{
  "model": "masked image model",
  "dataset": "small charts drawn from random numbers",
  "train_examples": 101725,
  "image_size": 48,
  "crop_scale_min": 1,
  "horizontal_flip": false,
  "method": "mae",
  "mask_ratio": 0.5,
  "loss": "mse",
  "encoder_arch": "vit",
  "encoder_norm": "rmsnorm",
  "encoder_norm_position": "pre",
  "encoder_activation": "relu",
  "encoder_mlp_ratio": 4,
  "encoder_head_dim": 32,
  "encoder_fused_qkv": true,
  "encoder_bias": "all",
  "encoder_qk_norm": false,
  "encoder_parallel_block": false,
  "encoder_inner_norm": false,
  "encoder_patch_size": [8, 8],
  "encoder_layers": 8,
  "encoder_width": 192,
  "encoder_positions": "learned",
  "decoder_width": 192,
  "norm_pix_loss": false,
  "decoder_layers": 3,
  "init": "lecun_normal",
  "residual_init": "none",
  "optimizer": "cautious_adamw",
  "learning_rate": 0.0022,
  "beta1": 0.9,
  "beta2": 0.98,
  "eps": 1e-08,
  "max_steps": 27500,
  "batch_size": 128,
  "epochs": 34.6,
  "lr_schedule": "wsd",
  "decay_fraction": 0.2,
  "final_lr_fraction": 0.01,
  "warmup_steps": 1370,
  "weight_decay": 0.05
}
Rows from block 6 of the encoder of a small masked image model, named by matrix and row number. Rows with one number belong to one neuron. Each number is 500 + 25 x the weight over its row's rms, rounded and kept within 0 to 999. All counts start at 0. Numbers have three digits each.
After each neuron's rows are labels from the 100 images, of 14976, where the neuron reaches its highest value: "strongest on" is what is common among them; "colour at peak" is the nearest of a few named colours to the mean colour under the peak. Only what is clearly more common there than usual is listed. The data: small charts drawn from random numbers. In brackets: how many of the 100, against the usual share in percent.
# fc1: MLP up (encoder.blocks.6.mlp.fc1.weight, 768x192), inputs 96-191
# fc2: MLP down (encoder.blocks.6.mlp.fc2.weight, 192x768, transposed), outputs 96-191

fc1.125:516467441488522505510480545508561450473502482476510496532521506544505477524447501485514482491493490449474462504508452490545495523531502515506530492502483489498527515550519479498485441475544500467536477443510494504516502473508473500497479464536464525472545491498458541477455496502497531514
fc2.125:467478537499522538505534463477506501482500521527513562479515523456485519501559471506487515490531522518549478533461467511478475494496485484519477486501479480492549455465481479506517529541466467513488498539491461492473520514479516495500508466530549519497476540516489486453555503481518465532
strongest on: horizontal bar chart (76 vs 7)
colour at peak: grey (50 vs 11.8); pink (42 vs 19.6)

fc1.175:517497468491519497472464542495527556496510490460530509522558512501478436502466497470495516491473479509494506446467555502486497491550498482553493500489493498462519504551534482477499495508516532444518491479511505540517484545480531522479491511504481520490513496526453530493474487521563500519
fc2.175:542498462499476512511550505517497495533505485508453504466509463477508533482505513533498492593536504456513491528490514495513465548503534484505503481522521483513500509509501473547521479518522480532511516496531494493473497507478536458482498487517502494539449531479510493550508478525456458505
strongest on: radar chart (100 vs 6.9); one colour (100 vs 52.8); items: six (31 vs 12.8)
colour at peak: pink (71 vs 19.6)

fc1.270:489501500574506486479508501452486513514482482484500479503498507515500503474497505504510499493502475510523503531500502508497455529508458508494471520486483490574519486499467492524552484513476548524470477459516493485474471492495514446494496479481507489476544542497508504506478516498570506532
fc2.270:496478532543461513505473499486496548507487482468525477519495462553524474454458495500521458487477473497572512481480461488524486527505461482496443577500473479507500516508484492500501487545514534528483450451512489468504506492489479479501517499491517454510513544494503487515526506503575469499
strongest on: dark theme (99 vs 29.7)
colour at peak: black (79 vs 13.6)

fc1.67:547546516507511523479491478510560538487519519510555536534502511474479465493462456493517447488458537474540523482542515481521485513509461500479506494516520519497485501454507517475457498465508521473534492433536508475526486520522500533524507514502518503497506518466532518486428509520472481574
fc2.67:485504493483505467500447492551467496513531522457517512499484535510508546497486535493541507472554471468463459467471495486439498508501507535521474478543511460487468517488502537522499511494465468519515475529519460527499526500473481477465472476501478512548495464546500516503501516527486518423
strongest on: grid lines (76 vs 38.9); lollipop chart (26 vs 7.5)
colour at peak: pink (50 vs 19.6)

fc1.308:522525517470499489469488534482485442494504520465473546512488498535498433500532507483506492498505508521540494479481450463441485481520484478500528460466533490500510515503500512471520520469520501477496465472483518508430526468449456546507441507481490508494514499517516459485499508525510527546
fc2.308:499517483505509483541514479499524533482534469553506493483512528453473520490462495549505508531500507481500487524536517537536510508477526537493493553523485525497508498524532473536502460544427499516518502504528492482557441513535543472502544485512472459479485533487457550460479507526503482471
strongest on: step chart (50 vs 7); dip in the middle (45 vs 12.9)
colour at peak: white (61 vs 36.6)

fc1.525:443515507470529488487510485541499522541569488513482519482469505494481455498556502534486476489454506492538500486529503507502477515491500539527522525485500522540538506514490495507502505516469464468477512448491472544520545520514447468530498475507487533507494480558504499520535440459491505478
fc2.525:490489503508506503485510494531543516485522492534528508536489481521501485526536499509500465512495479503529483513509508463501463504485479502502525479522481531512534499524528508470512486516485473494509492468497545479463555548488493508458531513547470589549546474501517560500524492447495521476
strongest on: dark theme (100 vs 29.7); lollipop chart (75 vs 7.5); falling (36 vs 12.5); kind: scatter plot (25 vs 7.4)
colour at peak: brown (55 vs 11.4); black (43 vs 13.6)

fc1.439:456546520499529469453463483508487519514488517481490508506473513516471519459526533524494494480504510493509497477487517479476523515489450455532495527504508510472473470438479536497487499456510501478478494526459527565469502526498536552511496510459512528578502508525498473528487508465483511508
fc2.439:513496502512540499497476465526507522510534481544535459501560503494459510484475473509457518536506478517444444507481506534503472473472503507491503515515532532519453515479492469531496528517501526496441511514506498455520511500537551502502532508463505473467498461502467548508488528477485512521
strongest on: step chart (60 vs 7); rising (37 vs 13.1)
colour at peak: pink (63 vs 19.6)

fc1.641:445519510522513502494510493526517515490520455485499557490488517552489497456476464529498527485474498477516548492484462514515514478544462512477474522516504512491510512480461446480518481486529502506522459509481516490510438497487536530496486545467489496465487474502458442537530493495508497508
fc2.641:478544512458455504494450492490486506491501525482504480511526519468503486525483483502501461469481495506492499472493503494485491485496511538461478467467472477523488490513492520520507491457472491535452519469522509509485490514511496470529490514469480485485496530474505492476468540507485536473
strongest on: ring chart (64 vs 7); pie chart (36 vs 7.2)
colour at peak: grey (65 vs 11.8)

fc1.127:519495473476505547454487502474492535512472553483513486511508518479460453482490516492481458483523517526483536483499487504510512506474488530495499509452493458486504562508502495463490464472524463482497513484515560521512529479497496507462534497511515526476493553518481514462482504534524466516
fc2.127:469447530490486516522548490512509530510463475496468501504557457533550491490476525510534484562470497536494528501545483473516477520539510484502551501509552513522518493496512449499491502483532534478512494454497511493484511499525513536534491546496515519446527524477490496526572470540503460523
strongest on: stacked bars (29 vs 7.5)
colour at peak: pink (71 vs 19.6)

fc1.502:510515515500516476503484515524460483501523473528455540498496515494439527510475518535544525483504511539470484499487431498498497479509521526494506505492517525514499481481526474505515505482518471522465512515518492482487531508490472506534533441545472505518545471529490462461523483512543452481
fc2.502:518522471510474537538507488490517502506478507504501529551512482557513500488484521468477517505509543515526520499486497504534455488473494456492498528489530502516532512484519461483480531524498492496495540495527506477505497504517501482482526514497499517519481483529482466481528496482534466464
strongest on: radar chart (99 vs 6.9); one colour (99 vs 52.8)
colour at peak: white (94 vs 36.6)

fc1.262:492504468478520477519475463510544452482517474492454501544517498519503487530506494486507478489509485471480453512501495526493496489473503495490491527475498487474507525539482453514473480474554528495477504458498525495526488498488508489504503468496462524475505489519458552464453504480497515474
fc2.262:484463482521530499490515472489513512490456475565523525468485513506513461481516511524516491493506477490507507485480458485483487482516503502516476485516504486502534493392451509537522574512457487487513499515465499503480539505465494482520506481553532558507468510521471496501501496489488458495
strongest on: heat grid (55 vs 7.5); horizontal bar chart (29 vs 7)
colour at peak: grey (78 vs 11.8)

fc1.192:470470520493516507493500515503506490491481476469467499468527497493507514478494484487486501493486479449503457513469479535498461433496469454533494543479507467508485569499470496526507504481500496497439510529464467515490528505506466517526524485489529530485483456505488468467510513469481540467
fc2.192:497536464482513488506481514480481524485489529485482499500478492521514473507553502535491472531528487541491516495493479487501516510493503505442472479483499505451482533549485557498517523491496480504541499539519527470515523520491534533477502499439473519479522483498503517493504506508491486504
strongest on: heat grid (37 vs 7.5); horizontal bar chart (34 vs 7)
colour at peak: grey (49 vs 11.8)

fc1.507:525544545530526478517506491493487459481542461540490519481485502507491482506497539506529493489527499531529512469505480513520531509481514473524480505499522523481510520474511513524496493441528518498521490482445499467483471523529461467510487527490492511514539493509486477519483462542539461546
fc2.507:502537488491496503492469499513573465523528502485475507486515532521489489495528485455477467563435515522498558475511484523510499543456479469538491523447519524509480518502478495518499518455516520522482517522495505493497501484519497507530492520462463488476508467475488448490498498479500482480
strongest on: items: three (73 vs 13.2); bar chart (47 vs 7.1); stacked bars (46 vs 7.5); trend: falling (40 vs 12.5)
colour at peak: white (81 vs 36.6)

fc1.328:532490487502558516542477551504497503500500549547447506477487495521506485532519485509505499491523462494472469508486491530490464493503487532465544498474491480496514505533500501458503557483476482481490450495480464446531518503511484488465436451447511510462500501492509526515473505504484510499
fc2.328:487487480483516531450512561539516476526479504461442510508508517507494499488484497491510451472503488500474504535483505495489485527515478483472502470489461499499487527519506445526497527500529466541528551466495485511502524541454483515514478503511502540480464516520516452511479494485528497525
strongest on: step chart (100 vs 7); one colour (100 vs 52.8); dip in the middle (33 vs 12.9); trend: rising (32 vs 13.1)
colour at peak: white (77 vs 36.6)

fc1.524:526465481527508514492478478508504504528501484521537500527585578556501474523472512467526480500495488505468479489496518510564483487518497523480500509531501477452529515493452520481519527471488508472489437504448477507483511478527497490491504520526491476534535511559480499478521476518512495526
fc2.524:517530484506436496495534510502511479489508523512508494477505515491592511507518507519489481617499508450502486517464453504497520477468466518463443518507516495523533504498486547502504495518485523514489546496491489513517506483483482502501522472499506543487489509512498516481492521507498499503
strongest on: horizontal bar chart (100 vs 7)
colour at peak: pink (54 vs 19.6)

fc1.159:464497517493513539503486454529487540508480464549518521506500502467475522481521524475526490487467532488545476493515487494526474483498476508533507515495505523541522538529502513465488499482528516462494515521496517516479543517502460453559540478522528510548490509494495490541510476521453534470
fc2.159:490496523521503515455493501492496491527528466451493499526529436454493506501523515510474507559522503525496489507510517540493474492443502491490526503489479545485498504513503485531486509536534537545500533511483540506481483493496510519505493520497471558521518508497514550480472531476462490513
strongest on: dark theme (100 vs 29.7); scatter plot (52 vs 7.4); bubble chart (45 vs 7.1); trend: rising (33 vs 13.1)
colour at peak: brown (59 vs 11.4)

fc1.333:495522500527511489516494511446514484527518453495489489502476511469492501530495522538519472498524510515483496481511495509481530503474478501502495502471481525414506451515490523532470505490470526517468508493510496477486521520508509512503517527470508530496526524504504494482495449490488485539
fc2.333:483527511463514503440519532516493554506506542502475491465491549456511475485486502496496496471484492446508513476487492495499495576510500529506521464494534525540492513519490490508503481439529489447505485494513518512520529464495462450542480547539504528492455539502491469506535509468517501487
strongest on: items: three (31 vs 13.2); horizontal bar chart (26 vs 7)
colour at peak: white (73 vs 36.6)

fc1.708:515523554500513501536506446470498479470493484544463519496525500518491499487508475534495498485526452564485486515490493526482485439484520482527508486529506464470519521476455505531496498506497501519505498522505503464468480491506481504479519482520521533471519513532487485492514494491536443485
fc2.708:498507492485482477521483430516503542500514475456527487494472462468534504483485508529520525514492477503525532463482510507491473487518499544519531517505508519504495538487484510516501468506485521504488512518485515526489491513508511471498526482479469479479490444513466574479454503535452526508
strongest on: dip in the middle (34 vs 12.9); histogram (33 vs 6.7); heat grid (33 vs 7.5)
colour at peak: pink (43 vs 19.6); grey (36 vs 11.8)

fc1.368:503486540489501534494479466492540493528489496492505503501529486557509489486521471478504525492476523498481499466484519496469473476521499465553530510481531511502519520488481483507508559468503500544505480481497541501525491453508505518476507552482466523464484472533507491536476461528510493531
fc2.368:512502509520502501434501505513514435525511482528545496440483473538488492496431500508505509543490504495470492521522457487493509491524510488543515490489551484484470556508480507484510489475515493488564472487493520539459491475505521519488462500543498527538498476510513496512562515503482500510
strongest on: items: three (64 vs 13.2); heat grid (57 vs 7.5)
colour at peak: brown (31 vs 11.4); grey (28 vs 11.8)

fc1.736:538454538517495546504523487509490467515517495521528496508484542513513490470501522458497421488494543527523530478497499489497507504530515500503516521465509555489497509492548511506464529487500504508490535480433492495525510510522503528527507489519423495517537458502472550470515498459530522495
fc2.736:498517485494466487476485506484464505477489505461469505484531495437540508505512463517522523541490540489504479513484527477497486493497519539481509484527476460479511474499500523546501474504477484483509514506516501502474476512522464505496445510469527464441470518476479510477502546541492510487
strongest on: horizontal bar chart (83 vs 7)
colour at peak: pink (50 vs 19.6)

fc1.247:512472519498504523506527482506523502482515523505533528488506506519493518447506460491497479488551474508536484467497507498485481522480495464466526496519536532510524478543472445485542501508501543495469514505474552469482504530555516439506500514518508446493522519498469525512527432518477548514
fc2.247:481476486490502536490467540519501487530498530499529495497468520528499499528459527516497495481487511450495429474481412470464481500522506544542479443480512469483494511493523508496498534481485505529523495522482523495496497497465490512496476507517477480551492502539491482489535462519489510505
strongest on: dark theme (100 vs 29.7); grid lines (96 vs 38.9)
colour at peak: brown (58 vs 11.4)

fc1.96:519521494495500464541476509504479474500497479509453545506455500534514476478509461458508528493510519511507487482520443487468499502527498505486489501469526485539483491507498480499539520440479529534529479522518461489478477465527517483480491521505439487527519463503511462523491515491489512480
fc2.96:478563468492481493496475460533509537479470531523529516489503490493503485530508502503457510565520503503507505484458494488515515520479510526510470479498493501508482495512477497485505473493514468462499506525494529512529536509494479477525475520493546531465496518457493525481556551544503478456
strongest on: heat grid (73 vs 7.5); items: three (60 vs 13.2)
colour at peak: brown (54 vs 11.4)

fc1.104:479547506516523476539542483535476504513549500522515516543519546498444517503473552481492535490464529508550494529536469520513517509503510489525495503539549508474480499494565503490474456499502481499465528517471506506490477519504501531507494487501505518505493496537469461499517519506542480523
fc2.104:472480492476487470501469481473472528497490483511476470503497498489540468550476515519533480531466505500476470502450512505496492461526532531488520515511493485543529512523501511499508512514498501500483500507506492480536492500531511477518514521500480505467533513457498522486493490522459469483
strongest on: stacked bars (42 vs 7.5); flat (35 vs 12.7); histogram (30 vs 6.7)
colour at peak: pink (54 vs 19.6)

fc1.569:490489548498526502485477533478520473539498498522434499483508510552500499527495481511527486489500498558497481495446523518448489529497474487516529523446529514479505480501507485492512541445482508530486496506471473503516527522529489526470453522463498491448521473503501516540495522546542507492
fc2.569:473511509467464499483488499497500473501503520497527563497476476477521500534531486542499469542528531469531452497479472471493493471486489514450494524546530493531503510444458513453499485513521491506460495532483515503499507474489479502528491463485485486538517484470540519520535523486492551475
strongest on: step chart (100 vs 7); one colour (100 vs 52.8); dip in the middle (51 vs 12.9)
colour at peak: white (94 vs 36.6)

fc1.199:498490526506507566490484457499468480479507480492525487532542514491504500502505509496559496484494505491482516512518491487490486425484506506559498496538494484501484529512507505497506539515501524557480540478505450471502499402511519516505503556504444506473509500497450499501472462514495485472
fc2.199:476462517480494461499512511470464481494478515485508472503529472477503522489531504523494518501526482539494572497491544490439514511485508518435505510435511525494494530532499543497506498494508520499507511544471523469506496508506504504519482515447488508421508549521523513496510514496561547487
strongest on: radar chart (100 vs 6.9); one colour (100 vs 52.8); grid lines (88 vs 38.9)
colour at peak: white (72 vs 36.6)

fc1.299:536497499510510518494537483537467505505493560515508506512495513476505479499528483493493499492527508486489526479512499507515504518466472513455531517550473456473482548505470476511524468489480502530451491541464502511447514530508500487494474497485491527508464528488495504543483497486487497500
fc2.299:476489510487510476503510523524528506513501486495496505500524510520462508473501501527506502554508512540487501452534472520487546487556511488493485471502515515503496460464496488503495488482523505473496496450523490492529506521497515550499497474516487540494536496504541493481516518499505489537
strongest on: falling (30 vs 12.5)
colour at peak: brown (39 vs 11.4)

fc1.519:486478526536513497471497509506496475465494477468523558511536496488508492482480485535529472491491454514497477512517494488471465495502504461530528478518462538457461468482497502491481551494484515484497526476519530497523552481505515526487452535480477518485523494470471513456464501483477531474
fc2.519:474470478482495471502516438515497513508511494482477492496570455513536523483503475517483509515490495547520571521493513484460495500484445466482504517475526548514470488513468507508517485473526541483523497466520515466533479475461482524527514526518482509451549505516538523491493531516515514497
strongest on: radar chart (100 vs 6.9); one colour (100 vs 52.8)
colour at peak: pink (42 vs 19.6)

fc1.349:488547485486524486485499496497510542507514504466508514485510564473504463443531478530548534490470510460515489443470517516485497468543463480475525474474456519509511524513480522490481503508487480467506467540496503518490493512494506505492520504444520474468483509502496461481515510540490502562
fc2.349:499497496517423498471516461482506470486506512564480498512486496506517540510483509533507500553472542484488512523471488483556520491513482536490447525543520467496505504484514508476503438462512530492484499524511481522476492436495509504527488528496488531502555513496496516512509501510474508506
strongest on: dark theme (100 vs 29.7); one colour (100 vs 52.8); radar chart (99 vs 6.9); items: eight (35 vs 13.2)
colour at peak: black (70 vs 13.6); brown (30 vs 11.4)

fc1.410:469474436487506456527533489498536560494518487507494488456506520493467480495468536548504493494489436461503502496502447523497540480520522507498494474492416534496573456520489512519487479480548493469558508494501494482544535489467496508494511502517508510486529505450503471470516498519493466506
fc2.410:501494467531458492532504497533517470536518496475537477457480461553531490495480530491481485547488472437519480503504487516532523518513509484525473518509512507514518518493478515465501475489516531519516514481473473484557487466490530522455516538467499548514527432531533495537502477459440481509
strongest on: dip in the middle (30 vs 12.9)
colour at peak: pink (62 vs 19.6)

fc1.348:471501519497520468469479541503534483525488491499527507489531503518477437561476489493491472489487513479457508506516523560474516477549500531515537458485465455528466546495488529453534483479483472509474500509520506523493496533463496465506470525472497469457468513493478462483501522535540493505
fc2.348:513448502516493503473514538511524476513500543498493485529530497493534485530542523469533518529489514508541514530540494470500474489454494476524496473455502520498517502514541514513486490463466474504467548509479523485468513519494478503513544505517511485487554492480519524467505515484487443487
strongest on: horizontal bar chart (88 vs 7); dark theme (88 vs 29.7); items: seven (37 vs 13.1); items: eight (32 vs 13.2)
colour at peak: brown (75 vs 11.4)

fc1.692:486544495486517548496474536455503474477515442429497503531478515485494491537473489447511520488502500474511505495524521520510521483489506483488488527499514485462502503520545503426483484514555494503568502467504493498495456450513521483506498490512481478509480506460472485523526508488517469506
fc2.692:493478490503461481507502502493493505520514447505479514533460490503513528477468519529529525500488504506536487484536510496465531504545526496534496500491474501501503460456523497494510473526509484471504498484531498507516460495514488487480524471494514508505579512479511489494512490523482460484
strongest on: dip in the middle (31 vs 12.9)
colour at peak: pink (55 vs 19.6)

fc1.470:516489486483514498473448539505538522459522497460507526496497498495475452485498487498494493490486478491517474484466538532493470496526510479523541479493487517464512508515531439493507513505496521441472505482516499512533472536478533511491508538504481502466511472561458524483493441533551500552
fc2.470:524499494498479497505542477510475474521510471517464500456507464484509520492503493489499504596540520511505490516519489489518478524509528491498501531518541476502487508515530465547522436496498512533514505503506523487466506510511504450483483504549515465496449520479501486529548474553479457518
strongest on: radar chart (100 vs 6.9); one colour (100 vs 52.8)
colour at peak: pink (42 vs 19.6)

fc1.226:547526485473502538517509453456513478501505523463514480505518491489490486489493480499494488486505544473498510502487512520494490477477523546490506485481502467500545509522525522496512506520458542530455506477521496506524504460546518501462470483450508518458456559520477519509523474473528482492
fc2.226:493501473521513502510516493533513505507487518475526528518474504506551560501523535462502513505513491504493523500523494504460519552538445457478462520474500522488525457547505476512508516499495480463520507484468478533497523534461513504513489496502475477505544516487526518477516525510484504530
strongest on: heat grid (92 vs 7.5); items: seven (46 vs 13.1); items: eight (37 vs 13.2)
colour at peak: grey (64 vs 11.8); brown (28 vs 11.4)

fc1.626:500491461505496517521504488472487545501496462531455474519527525516458518509503508478537495487507540506502478539504537511522507494531510473557518495543477491511489523514538476470521460507551536511504522521528505504542489518533504465468516528526500480494507491490470518510461534473508513458
fc2.626:504518475505449517504515498526495431534510524466468495514515489521489516478483511494502471478492540505496500514502496520531497468492471516505473493504465487479494533497500506518489473515506500510475489513474459523490474529476515525474474501483443438498488514485506458521467455537441493494
strongest on: falling (58 vs 12.5); line chart (54 vs 7); area chart (44 vs 7)
colour at peak: pink (42 vs 19.6)

fc1.51:521503511484560496537480503477494488504480503521441521477484487563505498524512506536511485483554480540501503474463484518459527491490496494501505502460538498469498500533440545518479531488469487502512488486496484497468525491489457513486445544441505496506531480473513509504482525521473518493
fc2.51:477516546475462514489485516454479449495498497512516529448497504475536507529511477509525470572545510504494476520506465526457464491504536522553479465511498494496472497466488524512498470486515503521540486522512508564526513483485475499497475520500456508541485486451498527482500505510513522474
strongest on: step chart (100 vs 7); one colour (100 vs 52.8); dip in the middle (38 vs 12.9)
colour at peak: white (90 vs 36.6)

fc1.764:510524507499507473513481505498558539485503464514504528525520506495484517514499478514493486488440482501531459479502477538498449446453500566543503517471527442509490528556486449508498498478490527477476500515479492466492514480539530485496514506531469504506495495509461429514514474486546546496
fc2.764:553475504524471491477491468470519489523553531501526496516501506547490514524534486477453499562519526518476482516444500509511487458491477466511473539471514514495537528504528499483508514488505497497515469536534510510466460541514501487484545483484488508513519526492484515496488521549470468497
strongest on: stacked bars (65 vs 7.5); falling (33 vs 12.5)
colour at peak: pink (41 vs 19.6); grey (31 vs 11.8)

fc1.186:504516507488551479516470508464450494541524483496485477452567539457478497472479455509500538490560517478478490466523539503497532515474505462477478545486499468475511509520458510490504462512511537529511479527477496530513458502499468511493544489517521467488440492516499465521458482510502504470
fc2.186:479424494524495486494533482512523466487506499545500500508507473499526532476472471504499488518485508457506499547505499497505455494505462517462483473530507466541461524522535504510490492530485513514482496442520449542484501491469479516477469489499491487477478530544511539510505534486512511527
strongest on: grid lines (79 vs 38.9)
colour at peak: white (74 vs 36.6)

fc1.542:481480502458489547550466495484514488475492517533498508540523510506481484501484510545517476485466526502560510516546504505520476485466518511519537484518493482544516518494506486473516489491512493512532522472510491491495516511492446486465507517511472445529480498469459500539484495536471492447
fc2.542:537510490482486512467486513473496502570533530488474472484492503496521474504480448494447510498499491491469464495482471489460458489457486498488492511496520497503495495465481538506493532513503503528544486482521541487497477478526493513514521486500487507522495434554516532508515479477513496515
strongest on: dark theme (100 vs 29.7); one colour (100 vs 52.8); radar chart (59 vs 6.9)
colour at peak: black (56 vs 13.6); brown (32 vs 11.4)

fc1.92:496497469492547493506486529488522527508502494468510514520466495498455503500487539455517530492485512516519494480493495473549511520495493465517502540523495524485515488500559536502477516486475460492488496526458466526484527504469510525482488479501524477548498465484499477493497479508489529498
fc2.92:529503480510415477501482451497517535506500503493508443532528474498486499499535475509505519521490481507513513509474522478482498487514531504443458500539511452499496478491521499488493526556513515520490479511527528488498478522526519507494465480496475524518488486517460545529495487490451510504
strongest on: step chart (27 vs 7); scatter plot (27 vs 7.4); lollipop chart (27 vs 7.5)
colour at peak: white (63 vs 36.6)

fc1.478:483487483519503478529503537518535540478495501525456492500491510501456501501445505507510492491472469529479541480517536501492488510487491498532531470493449519511485487477531485501502466480497466539549489512555434498501479552461495491544479528513489478529535478466489482531478489456513500458
fc2.478:516460487483461513509536498526517531495480497482489473514499471456490526476506510484496506526444513504526484499464550471511469540480518505492496477532496510544514493473535484526493487483500482485485510538475508511468510541473509499488481473486530563525483508497523503555529464478510527489
strongest on: ring chart (53 vs 7)
colour at peak: white (97 vs 36.6)

fc1.747:478480493472520482494480515483556486466464526480480487517524512499491471543505502463524486483513530483459500484489515507501526528507492488506520507521489495518485559574522512488516500440484490489513510527528487480508488498495452506478471489425504522488477486491497449491504525488484517450
fc2.747:488490464523497535494514530543513490485509556477541547502481508472490502494553463501515460574533506449548475532505455507466491494502470513498471433453437474479522516494485505475519508520493489513523481487496499485508509522467502484533504482512471506486510500531480531500506482463486535525
strongest on: step chart (50 vs 7); horizontal bar chart (50 vs 7)
colour at peak: brown (30 vs 11.4)

fc1.190:517509482478513522534489504497457517458544543460447479540529528495509504521492474519527480482543474519462499497510515512544526495479531450485523488498474517522495502491491491496480491509489473501521517478512473529516487513506483473514543544510491496513474481477496489548465510456498513453
fc2.190:503449506504494502524526492495517471507518500492490495539522490542489505482510509552482546504513457509499498512500438470486462501486511483508505530535529461519459508495521487533500506483475490521445471481513524482487523492471477500472488510533545542505482536489448488503512503448460521516
strongest on: dark theme (100 vs 29.7); one colour (100 vs 52.8); line chart (67 vs 7); radar chart (26 vs 6.9)
colour at peak: black (48 vs 13.6); brown (47 vs 11.4)

fc1.390:551497501517485523535451469535490495488472474539534502514472499470521531511492513473489522487470538487469517499515462494520492469494485540506482548463519496551469489504502516487512514507516563488517511497486531486509509436495525477530499498472493483516501480508491514484509462466476492467
fc2.390:503554483502445502490517501494498459493495482476492526506477459454562533512500497534501520566502502505509489504507495522504509522483495483487464512472493503503500524475484454538507470521494499484519497514495516505496472490468488516513501534516506521512513520525559528477461485509489476506
strongest on: horizontal bar chart (61 vs 7); items: three (43 vs 13.2); bubble chart (31 vs 7.1)
colour at peak: pink (53 vs 19.6)

fc1.428:496468524477511520516485483461486506475474527516515507494499511530499508533487498536524520486518491459459475513453508537455504500553513523539541504519476444495486529503530483505481502500463471498531509476506479508533526476448506495468507535486510525523469453496464467446452510491518501525
fc2.428:515493475483507493504509517499454504505473525490494491478476485527532464464479482485518467534500533483509513530572462484514483521523492460497536524531525485503469536508510484487493502492515510468506479469510512553499484488517514507485464476539503544516470484511503470534492488491455473566
strongest on: one colour (100 vs 52.8); radar chart (72 vs 6.9)
colour at peak: pink (63 vs 19.6)

fc1.103:502462481510515524502495505543518469478478488503515502508545554488496471500450519493502474478431528495525540494503456534503489492500468502518483564464481516541512499454497505517479468494493494477490513485446512509506519529514485545527537463509494515541522470496493497469504494501526510481
fc2.103:523527507519462494486513499468485492524511467500449495499502470499536524521542493508490521586531523542480514508481510501478511531485497452433476486491513470473478477512507531514509505515516516518509499510527502493501491473502497528467479518453513491437483526487541533490486492496515505512
strongest on: horizontal bar chart (100 vs 7); items: six (39 vs 12.8)
colour at peak: pink (40 vs 19.6); grey (28 vs 11.8)

fc1.313:498491500530500483519529462503519474515503544520510489496524509498466499493473540477484549494490527484525452502504442471494473511536506508504496538476535490491493511508515503501488491500491534497506473505496537462457448508510513510462522485497490506505513492511481481522522476544528549559
fc2.313:553521512486488518461482468485454482479473539473499485479471436494558505526515505514505476536514536564463493534481497539537466534480509491533502478478510494499484528499492534529496484486489483512523529475486494509485529492493505548508527507462509557520499450526464543516545496533534485479
strongest on: items: three (92 vs 13.2); stacked bars (54 vs 7.5); trend: dip in the middle (49 vs 12.9); bar chart (46 vs 7.1)
colour at peak: white (67 vs 36.6)

fc1.223:522508441475539507497526517507515478529508514479458476508506519481472495558502540450547454488487513479505485496484516483560483545478501494470527546476512500506548499541505481500499529481510490508498529503460464530524499537474461512503491451487488486547502499499507500499512464523473472485
fc2.223:494499459489489501522490467462524514493470486508471478540496463473470484518499494486510495484512495456501442483492535497512506488522520478393489446494491484499513469501500478491506522497525506511428544523507493484509513539460489531514493510493516563478505520496491519546515477502527435523
strongest on: one colour (91 vs 52.8); step chart (64 vs 7); flat (45 vs 12.7); kind: scatter plot (28 vs 7.4)
colour at peak: white (67 vs 36.6)

fc1.149:497531514516500457546487498480492484512507467477480464514489513470504496510522474531508494486488481476508508480529463514488494464467515480485497504472498525473515429580515541503503507506500563472477502515503497509506522467463503504587544544520487497433505516471502514490494498514530496538
fc2.149:527483478482471483470489513552516572522497552473481485509486490498511496472468521508495470476494481458487508426475505517541522538516522457504486500492534477517515494496460479471494520474525471454490481478481519539506528478490491499514526532475479494537504462490508454575517497516482473517
strongest on: stacked bars (28 vs 7.5); ring chart (26 vs 7); pie chart (26 vs 7.2)
colour at peak: white (61 vs 36.6)